{
  "arch": "vit",
  "model": "image classifier",
  "dataset": "fractals drawn by 1,000 iterated function systems, in grey",
  "train_examples": 295000,
  "image_size": 32,
  "crop_scale_min": 1,
  "horizontal_flip": false,
  "targets": ["system"],
  "num_classes": 1000,
  "norm": "layernorm",
  "norm_position": "pre",
  "activation": "gelu",
  "head_dim": 48,
  "fused_qkv": true,
  "bias": "none",
  "qk_norm": true,
  "parallel_block": false,
  "moe": "expert_choice",
  "num_experts": 16,
  "moe_every": 1,
  "expert_mlp_ratio": 0.25,
  "experts_per_token": 2,
  "shared_expert": false,
  "patch_size": [4, 4],
  "conv_stem": false,
  "layers": 14,
  "width": 128,
  "positions": "sincos",
  "pooling": "mean",
  "loss": "binary_cross_entropy",
  "residual_init": "none",
  "optimizer": "muon",
  "muon_scale": "match_rms_adamw",
  "lr": 0.003,
  "momentum": 0.95,
  "nesterov": true,
  "orthogonalizer": "newton_schulz_5",
  "adamw_lr_other_params": 0.0024,
  "grad_clip": 1.0,
  "steps": 8800,
  "batch_size": 256,
  "epochs": 7.6,
  "lr_schedule": "cosine",
  "final_lr_fraction": 0,
  "warmup_steps": 260,
  "weight_decay": 0.1,
  "adamw_weight_decay_other_params": 0.01
}
Rows from expert 8 of block 8, named by matrix and row number. Rows with one number belong to one neuron. Each number is 128 + 32 x the weight over its row's rms, rounded and kept within 0 to 255. All counts start at 0. Numbers have three digits each. After the name is the row's rms in percent of the matrix's.
# up: expert up (model.blocks.8.mlp.up, 16x32x128), inputs 0-42
# down: expert down (model.blocks.8.mlp.down, 16x128x32, transposed), outputs 0-42
up.0 108:133177160196134172075119141175092127135114070152106179134122135112089119197081153102157092157117186114109122124132236175133121197
up.1 097:171135034128136150085146147164164124125123146101134156129170148087128111097149177142070154140113160136101055085057157122150139145
up.2 098:135095110093172126163151149116125136038144131138132139140120157146106125125134089102110105157140109124122116206166138127107177141
up.3 089:137164123130157089197125156141171125126123076154120128138085104080138124190181172134110118085111108139127127131157129105096207130
up.4 099:135093171134131144172090136147149125126113178177191087099087072108109139151158140179178160081124100132173109181092094119121167076
up.5 104:113125208098149140082102114131137176131159085100150123126096085180130171129097076096141112140128125146070134111108152118140185099
up.6 097:178095137123119141190136090094104092107135150114169094149169116143141101096134109149120213098102114147161109140157118154076168115
up.7 099:118077134179141068097139156128142129074089051172129099140106186111204138138151146100114076102163118092129133111111157124126113108
up.8 100:138143118175126136095122096148168118138091130161122085126123105143072141155152149124063164147108087140104070134117123171133205145
up.9 095:106121161129096131127149163198116178112144143100138111094138134180076105177103151085116126053084135135102108142173117116137176192
up.10 114:165100115099121220080103088139131172098079107162120084123121124138100130154069114200117141132147144117166115095124061150161074066
up.11 096:147116076133150112107138111098143113067138133147148032166136189105131126127070137167127160055150164145156059156120172121109109143
up.12 102:103114113119108167171138120114121168129103158134175160114151132150103168166103137127116128138147115134167144099040132175103133115
up.13 091:056126093143160111152161120054105107099167066186098166141114148065159144156108103126161088167156128158087204178135114122125121089
up.14 093:126161124039127088153116159141124139140134158088120189082153163122162130113106130124107119168133133151137120162163114120112111165
up.15 102:089193098139171161134098135153072143137139178151181157152161159179158110103073037170164143199131139150092152175168105105095080213
up.16 097:063110124142177118147142144127110175122189091147129222132128171158138105156083160095099088133098089118125098167154109117148115168
up.17 081:170127105152061138116119123188096141108063177193145135120183183129146128127127079161141141091099082117108097139101094150098151182
up.18 110:108053139073099171127161136139143089165160177137118140080135103100155128157117132169110100175166138141084167171150147157143136129
up.19 106:144109057074071134066126110161133157171135152152107162121144119165147166122106161138083104179166126122120083066109111110163081155
up.20 101:139111185126112107117121134153095091156139164105165189087119107133202115158139080122182082155087117168138138133104140131087115037
up.21 101:129156165116096074182099123080140119145150129094108198134128154135156089140111140135155078099154135098192125144159066093130122185
up.22 084:133075103184122118152111147149165151099066126136106116135142117123118046133161133139160111125109173094150171155113172163104128101
up.23 107:112121158127148110115131116114160100172136133076105177130085131152102135117076109107148085110131104171157063127170085134095130113
up.24 104:137139147132104158066115097074142085145162114125147171086110170145132079113174169127172139124114117164129161137173186180163103077
up.25 094:157156129146117014168146160151120096061147149121134115188132176115136153137124126091081051153156127166153123159143126108141106142
up.26 103:148101098153091090148160150130164066170141120112131095111117123125150196145175149137170128065064113169094099137127071093100172100
up.27 112:134152147098117078139119122084171108124067078152140127187121123159167167167093154114114114176076079133165146149149119134145201141
up.28 093:130135105123087072113132118128112100139102164111143129159177149155107118153078122097131138144130128137113152127128135149117144140
up.29 099:117116150104182196057132095190095152066118154142125096105142124165107161139079156158126169179119104110094121156171118168139107169
up.30 101:178164087169120124087075100130143107141099109192157166141145105184143100113126093147126088150116157111142108084072082147176164137
up.31 115:099118128066155159095107120100121094137151237181111142102077138081097144121160136138168075138110124137141137129134117053130178147
down.0 096:163152168148098085111073115166125175171141154139130146102106142119141139175088144119156097072126197111128136135094151176197123185
down.1 098:056111169095140100183094123140070089133146130154170067124102107159244075105216135117103180105102125128140143113150158123153137101
down.2 100:066166168200144150098111111125153128134063128147121164070144191091133102112146154156139129084164165141096123121083098144084150132
down.3 083:143111150112104140192128059108137058154092086071125112102173156137157154115091127117177116131092076143172177144124045130121150186
down.4 102:075104093178156074150122137152159132096126153160120157152144139103116107136136095181185070105190137144123132152119146127101128192
down.5 107:199110140109104108086125176127093096090167126179123135098139132161176105138132098168122149119126175131088130139170163082133086128
down.6 098:110077135166051143132139106159133090115119140084223124111144132136108106126074139148135159117135137119145096057153168158109104149
down.7 099:191165159094127140128130146109107131182185139139120178126162087139129114151134119096150139192101123160132170152122119112129079150
down.8 103:142226146141079116212151132123113062162100146109137123153103117149115174166117144138127156160089115094100119110140144145189123179
down.9 094:131092127108094191172117145109105143112127182100151077171137101089109130106070149102086225135133144135129057119118145150146136104
down.10 107:140081114118133111135165164123150171120065158180087055139083136145059048130118088139141129149167171120075098141126153130127141042
down.11 090:132085155076153137141121121113155159169147116141143139129165066125132058101128098076096150145111108123144125147111093117152088144
down.12 099:131066165089126166138126113157137121141113153087179104134095072113085158113097078176102135174131169135164065126070117149107104123
down.13 090:175089094125103100116119112207112168093127155052146067132117182129101110178177120144134094102149123090073183125173067159136166145
down.14 090:082141147091202135155128154155144124092164142136198187090153146138124158152191159076103179131172095133072155175107086192156140192
down.15 115:096165097153105141108139149182121113111164103186127140104156105152190083142139131161144139178088153104108094112106121110161148129
down.16 103:162165099169117131155126145110144131097078112106121197087167126134105117048114154105142125088097141119084051073128146106160143140
down.17 102:138186141097118111121126109116140110147205101108118153123137094178130186115150152135125109061093130126168194150124098106122133115
down.18 103:126095167135206122134167173103084150064084181083091097127105158156121136056109164160089170115151118157155107081093099161057114161
down.19 096:137115130140144127129152139105108161169158115091140103091124102132211100124110094145053166151178154139118125125118115092127141125
down.20 095:100111078100117139163115141121158077196147110150148173197111060140113151121097104141109133116086108110136095120104148129109160117
down.21 096:124115103135148159117103103076144106126175132109130136132170111150107220101087073173144071117089135089179141097123115151073165172
down.22 086:142134136140123126203135099146074140123162164133127130150121168125127158146118178118166109081099141123186105105091088137108134105
down.23 098:124125122095159163048156119092155157160147112147115140072132147166100162123096157123145071143105128124230086114186183085095145134
down.24 104:111113153138113161139117127086109155149180138100124167135097136099108186141165084101149075148149119102103153121075227123166077158
down.25 092:105088148124144136094125104132118111123085137143175125118130141076172095172029130122093129189115117155080216112171063185130164118
down.26 109:133095170108170154123121134098117115138139039137123082157197079126161145146137126141135126155128138149141189133135128139166146122
down.27 109:110138096144132150159148102070122142150083109143147135141109114135146152129154138146117142135118105113133119107148147140119114088
down.28 088:143139151142108084142062079076115117167063099145137086107124078093183122130133113124164172162146138080182129056089181143172111086
down.29 107:142163118105130116139126135115137117188136120182134202107078184127084131088141127176189131097081097153094136179154127117115096063
down.30 101:169154153113114117147101090099154143121152143109129120165127114124109101137109100113116086136078079125153170139124102162165081133
down.31 127:113161124094153114076132128130116173118141158116103100103087155130123148178127109117122095132184138140162073152188134081083150158